Rows from block 8, named by matrix and row number. Each number is 128 + 24 x the weight over its row's rms, rounded and kept within 0 to 255. All counts start at 0. Numbers have three digits each. After the name is the row's rms in percent of the matrix's.
# proj: attention output (model.mid.1.attn.proj.weight, 256x256), inputs 104-155
proj.101 091:132195118119154130099146091128167105134160133100157140134145108107136153084131126157133109105155140135085140055114154130152160138129124146110137158160126125
proj.102 099:133116134125151145113113153065123130131109111157129080115105151098128123141145144134129151065115111132098153120111126126169126116166126119181134105142102111
proj.103 097:091151127134094116107096120116167125159099117121145157149133143141148129140117133149143131142135125151079109117113153117151153095148106166113124214100128147
proj.104 091:110140150119098107096120134128083070126146122089096189117131162171108136140106115177125155116178141108127088127115121097139102114168150079146107121178120126
proj.105 126:140094114132122096069123183114108133139135152084142099086172154153084131105114131161144136129149125154145112155127098109078117140095122123131120134121126117
proj.106 101:140186186106090170122122084104114154120132125092140133130160142159134120141150149124123132114113109107134144130096181106143104114135074128139105121161113118
proj.107 098:140101109132144135085154146141172120103126152124123139136131127169125100151172122107129129096098116107099081140103163135168158119108117136113085116097145163
proj.108 095:142106099092140140157122135086139108115114127145187122107127156160127130144141133138122102119100071131077126121176141126120111126164093129159170141126147120
proj.109 095:157137127131131108120134123146115172185133129140112149128146101123149141130143130106102126109123104121127145113133089101132101151126143114097144171175111131
proj.110 099:095143147167117128149177161127130103119097132132133135140107113164097139120119141129088134104135096097141091110113135154123114123141120115126103151131154122
proj.111 099:140109125127123121107147118112131143113112087161152110115164077104123129125160131126137136111121124076078133102128141133135089112152107148160130108138100106
proj.112 101:106166149108098139127151120117120143128175166111176111064153141097147126129108108140148118176135151153147111119121147169120102153096077098114160156153149089
proj.113 102:148130164075130113120132106164142150164155110130092095114176162097098118088147122107121146122118087144114140125162114106134108138121134112084159137166130108
proj.114 130:150088126098149193123142140132137138173103133112151123089130086130118122097143121120144150101162145113112138115110111134103160102173127096110119145113087128
proj.115 090:163120176141127126154135079123159088161125113129146132129149144095155129168112110095137133109104095102082135123145132113068143070165118153141126130101138146
proj.116 094:138122124108129093062116141124109158092138144122096162103109130145127120125127138160140134136119081139155206123108093131151119107125097133127107117161174152
proj.117 094:151133117161091130147125126096133112113133113174120132148105125139120147135122159125107146097137148132115149136089154130108146127112126101109107132143123136
proj.118 113:140119132134086124160131160162120150093107105126127113175142152133144159134107101126147111143170120140125063135097154187098131129126113118162120141144061180
proj.119 105:100125178148144143107137131130115158112049115136130134121113141158157103118157139122154146106139138125150119108152119129131125178126128109156146153130147148
proj.120 092:125095157125161138131147173138105148098163151103107164100152121120144062095125146161114151173199125141107118133112167128160130101087167131114127138150167108
proj.121 104:099172158093124133134112139099124138133132098117162091131133121110138152149114096142139118133124116139124109148154117134098142076133095121089162140146142092
proj.122 096:162117137127115109116089143111125136161115075146097150129147112112150138076121143124116122162076100125150134155138112144131130139176115104122108101079170167
proj.123 092:144107154092178110137131140136134119095146140095070100157137141126118075140143135155129111085152146185121109120140124153147131134147149170140117148150097133
proj.124 108:160136129141131124102128144177162098173132114091122110130087092122166144088131168078121126126115136127091129157096131102123148111162137166143120123124091125
proj.125 097:131129148127167172147117132147142136104144119152136178097132151108088099141149099111162139149147133124121091166159147168148174090103134140105117117104171162
proj.126 109:165145135157106121158100114065129160157170134142133137145139133121137148117109156162118142179129124136088141141117111135107098092109121111131121130138116076
proj.127 099:150148184107104091132088097126128124139179147099114186108146130132132112124122095157135131121132118147097123125157103109135129131164128143128141123164099103
proj.128 099:119093154122122068123105159092129092107138094129169137133115088092112139114105084116119121115133112158127127119129119120125151133113127119116098139148105128
proj.129 151:120130143068116164133138129131079175091113168109115105105091091125118123121095119111092105165109123132110151109128113137148130150130094098114110154117121167
proj.130 098:118123109138087141123156112136111131097151154080154098105161111156167145112115154116137106188135126155126125145120115111123128121130120143179120140121167068
proj.131 106:113132146160100157133172122137129092082096084141109120137075115155144128112146106136145108110133182099114114123156140119084114143124131131079159146104140138
proj.132 107:153112151159113085148168166163167114136141125127130174127172156103092119130149114160105134127143086128167121118126097115147169210130081118145129096122158174
proj.133 094:155100104162142072137121120130133161131121105067120140103111122083134174130162156126120113134123136133121107153131165134131139131118158131074110106117125176
proj.134 128:113148130150131193149130158097102100134121172129084108160118121168102169133126129110114151140129135099138168135153122122146117127107142111132122094135098146
proj.135 104:177092113154093150115118125112112099112090108170152150075110096172147136147062127144087147121135120142191102163143143160126125106123149148141116112110097129
proj.136 097:129155069162132092118100059110133138143107121082138115099129103100134181118121116096147143108105102189138132125123128106136101115114098152127165147152150048
proj.137 097:156121141139110099080165153131115139107072154114095121150141074107111088134144156125142102159138101144121140130119073129137150141088128111127115119091147125
proj.138 107:169144116153142129101089136154151108152162152150110132148156132115087167127097087139117122109156135124114101136133114121106140108138137142099135162139142112
proj.139 101:093099099153118112191162121135154088118124096112145140107137163106156140090106118179129123144151145133119100135109160157088105134121135107179122121121106132
proj.140 095:190148134096152121150118170103104137144103096079147051132167094106149117155097136116131142127146129145171155135059140090101097121113088128119139113113145130
proj.141 103:138113100126142122142150131135102109086107095123127132139118172132123155148093114126155127111141120089128085110148118125093104164137105118178143106154126126
proj.142 096:145119160146102124166135081131145114169133092109128145151113134120145130160138126154099147134121122119131114120124126155139139095147125138114089102153078181
proj.143 107:097147109130133145112172106125060155138136106093122132108092126106139137129129138141114129128050102133126180107107117149145124124150129121150096124140106143
proj.144 098:149119108135143126106156163125097087125098117139101150125121134129115127111127148180109100169161123158126144114167120115140089154144122127115155146098146117
proj.145 100:103130126147110128107144111115186163128134140113146153147100112148143128112169082167079125152087102149105112150159127159175137087139139107113117140161085167
proj.146 097:130130132178108117116083101145159158110112166125148153124144126147148112123132116136121129133126145113108083151125150141146204107146117114125118095140153108
proj.147 095:090141140128145109139156126086146125119119172143127135139146180196117146132181130152119177144143102143112128101115111134144141122088114096111088169106152156
proj.148 097:117093104155121130118179130135113090126121101125146106096136134109111130122104132171144133115119143127142108127097119181113149157058143156102142108152128085
proj.149 097:153159129090130124106123156104141107116110164168149154169122108150113106118132112161138154143133127162095123148085109144110192101104153122091100140111172093
proj.150 102:095144145116186122140156104166127172106076116136105142159128133161171114109133119151140141093136114127158157098080080120155082118106153101148142144141136173
proj.151 092:093123118149140166132159118186113147120111165153092074121136123134119123084097116103096149122146131091138156111155142131150101116139118110168112166158115138
proj.152 086:135108129087151109116160106119162140139104133170120129153116150065094154138131090166111167111115101111080152124136128123116133110149135109139095077116120115
proj.153 093:129110118116124108109124173117182136132109157110144107175125144102119146115124157160163118125124137172128112128134132134113144157102135129128141116149158109
proj.154 098:124119102133150105117115089123122137156139128128085128138165118106140130164117103106090143119167137148142133126071123102135137170102143112143087158143126163
proj.155 097:117126115106132109102140160144143128125092117131068134128116150109095085119105150118111154157153100083153115108144140121169085138108159121132142118142141144
proj.156 104:122101116150143112153153191153172098105132138080161160089154164145076126139112125096142110077183148090111123109132079164088085166109119104148096135159127144
proj.157 094:094120123156156107157102112144167104142117120176084127117086099154154126159135131092132099123090133097087110117112194142120127088107116139144106168138119136
proj.158 093:132130119148082087089153086154125135135120173114130135181172095148105103156129131127143183099105118134089102093120119139117155133104123145075101109135160133
proj.159 106:123102119113116048125099123112140148099148160119099138095128120135117114109149113155150135124093115139144110117093148180142123129145135146202088113068104121
proj.160 092:159164085134118147175110163118148092107166125172129154115120148134103087093123136137123108141115176089142104115094143143126148175110135113096135198095101148
proj.161 086:074154102121106157140089121156164130139136159136199123122133129140135099154139103102106137160164123098132098110141126142119169128086136151129152116123151129
proj.162 106:112151171168126135139142108127141128104086134141128166149143131118093085108095105129149121113141132106120141079106137150157098148130175128133149112084118086
proj.163 090:134127119107160170142116163134142141159150154128143086109136185129095145095150152060138127108128140102114122153103143143134150127156104144142136139134129081
proj.164 098:108123137069169090118116115139179153166170118112166116122112090072139100137115127160128127112130054158142131127147128109133134119151100119117118109136129165
proj.165 099:077144149164156103145132112140172133142128148102140154138176152115115116135130141147185116103122131134108153158180114135163104163110155102156142097152084150
proj.166 093:142086111151144146144155146158126139087113122135098105129121162111107112113160130128087134127115122136144122119080102142139151112126147143120125104140119102
proj.167 091:114101078088139114124148133108102134156177120149125082139157096082094111100162117136116106143101138122118092142126126129117135143161149124096122111102087059
proj.168 092:161118106145137096129141110097159103121131106179149091138157138104155122108125132085121125152130131137131129074150111133132132136138146156129097132150125114
proj.169 095:155119154155094087112126083161133116120155132116155119121139124122111153156164126137079155129129134139135112174120131121143160120127132135107137115087129127
proj.170 089:122141091126183116192164121130125161122158130152136148184126107128127162133104139132132096154118123149110127114132146133131105101130129172113114133079154103
proj.171 100:149092123166148067138141118123173119163098144163138118110118127162117108171139089158090122118131157128189082129155118137144141150108131184077134117106162167
proj.172 109:088126144080139168121140115145101161131123162124142159101125143085106107116140139129089137123132075128117156106129118094187152112160097124115138108146097125
proj.173 098:116103175147126107108147140121129126108083144130125104142174109135116117137104137141160159118162120151176116108145116129184099158114127116190148132137128153
proj.174 090:176106159098125121140105138093136146155143164104102123166169145140128104129155106141105152117134119158134120113136097084115151163178126134137182132084188134
proj.175 103:120111122197147135125161166116131092084078115143127113145099123153096163124091086118144081144108152095118098182108127143115141148093134074088136151114159103
proj.176 096:102128121131166118131145166151126154146155172119127102127123140151104151173119118117138115061134166126139106166081143090056185156132161118111110141135104061
proj.177 106:114130095139123121110121158154115145121124130088107130100116133138111139153085113137127144155138142137163145169129157136146147155100124183070117122123152139
proj.178 106:111128107129131093134127121102127121153120135121143147136089108148155138139127109123135105145116149122141107090157154123179130114127166103129151156145117117
proj.179 099:104159103145110133115082098142130124146188138117143118107139129131145141141137101098160125111118096169123126131147137131204108156146160106125141114125170152
proj.180 099:155164155120155113104166169137123093112138130095098144101112125081126133115135146098120083119104121099145193145176092112116141083114159172096129097157147114
proj.181 098:097103090133126105166156081119148173123151138147114129139156087127146130118105112118158174159136097120116125086133082127087136090107153135112154161075135096
proj.182 096:117148168127157158115150142112117131111112132167143151111151168147124099135166142169115161129103135109157127127175120135163134094113142174131155101156174160
proj.183 148:132116168138127148157134095162137103105142100122117148145085115122136155167104090114117090137154150134129116094163191129136121105150100176133145121131096097
proj.184 109:132125138121149148152127118189159157127147127125128124130130193098131154137136134144141150099123115095121097139113134152133101140161148088154131089137125148
proj.185 092:161116121141120100103135136131139105147132145132131144100097136121108152095119082130091129153167142121110082169145160150138174103166109181111152075132118164
proj.186 091:119137113115137137090142147092168091106099142172162113114105087132150095104094143101101089133099112097103168111152084096128172126148116151125132115126082073
proj.187 094:125131153146124149155111165115137136150125144185158134131111132139090099133178130123127113167137125154099103141164127129069137078153125133167113117112166142
proj.188 100:098148168121152144112146127132167129087107143135168121141102157133115116117127131170144134126130072127113159110167112119123110146133133131141115152137139143
proj.189 093:172118132119103088102138189116118101134100119128175146108097121107154096140150163150114160167157119107138107154137125175129133147077083110138164166098157100
proj.190 097:140105099112124114117137146066103158140166086103122109151136133123153141127154094135107168129149119102083098113106148123151128108096097130165128148128110142
proj.191 092:139143136136183120116118183070130121106115111080131116127126133111147167122176113131161110132124120105115138148102123118109134091111130153139146099098170165
proj.192 103:139131160146143099121103176123144083153132120117096153105122132092184102118145150129125140096085121113107124133114155132133137110128171159139100100130130121
proj.193 102:147136116079141130108164137125100135127125092119144085111142147115110101168125143107172110165162124183135095124111118132103112136105141107179140104142152149
proj.194 095:176099147118134166099111118082112142180122137145156146122165120137109118151129150125106144087122117110127118166102098117128122125126093144149139081145109126
proj.195 097:152168111127169141104130150100117111113162142148144118123134170130153154098123152171080087110127134127138105156104099141108118145090140159144092145143130134
proj.196 094:122110139145132146103093133144161122111143106143106138086124084163123130102136122117133123166106162086093170119136117121109095109088103145157155155102136127
proj.197 103:130130096136111110144136150130179118146099146169159148157137118153134164126131115122123102096135158116141119173134085156110142079105134148112094089110119102
proj.198 109:159083143121093141116131205100098144100101141188112103126150132148140106156141141147119182157138109117118124142186122152115128112095126122136151110124105134
proj.199 091:126141116143145127141105111098129143097110177154094149100133130123149119142119189132134110156126105156121107120116140134124159126087155108099152114150141097
proj.200 092:113122066112102155184172160115108130123107108105174140143122117115124125131129170106129146172109112153168105100119105148152078147126117093134170160125174087
proj.201 097:133191126152127132186129122142159105102185108143144127138156183117124144112098116108156152143129117133126138096140177102140114144154101084144169139123103121
proj.202 086:116132102141113161095127083128150138167112143139148124118153096139144078122182122129072146129098131133112098140122152130134101097129157142133131156098147156
proj.203 099:104155201118141184134169178093122125155145161151109140142159146128118052127121167144154148115105110111175146089161111144130095153143151085144135132156139123
proj.204 096:123084139138106150119126144166102131113089142114114149129151123121130086148128155057111139107143128134163114172095137117104164147127114113110098122064147122
proj.205 101:146125136139122144115122103168162144159113118120130134133127153159108119098133130108163137146141138093127167116149139148094116109194090117135150113133097137
proj.206 103:124113121129128151141140122142087133145139099157118158080148141172147135160103135136118170131154111146123137121115155113129105117173148132125142119141147102
proj.207 101:114146146155150113131086109124160120180076141189138179169164155177111104136146108101098159113156127124118102145076085118134183137117148109126141137115136127
proj.208 113:107081131132099176130094134170161075172104095163119137133107101185118136119149113081120109147147136122117150146110138127103158123115116158128145139124128145
proj.209 100:121158129100137127160148099094163121103140144131169154131101132145150172111158183151089108118159125122063123113130137109126108097107131089185103142175102154
proj.210 091:150145132204112076137133067106136171151164114127155105131106119107131117157098115082122115144108139126138147101111161135100104103139123168117109126100157113
proj.211 148:158068118119100177155108139120155087141087110132130136122105085158154134139112124117105076112149184096115092148125164146101156111111146162103116145096110121
proj.212 106:094158134145089108163096098137148119158111122171139120169089082149110152069148076132145121148127109103111129141144100129122127096103119149111124155107107087
proj.213 104:137079123153130145152150113110116098103122106153135137168147141114149141120151119138119127126105139138125115102086113127133156099153161138156105136141130134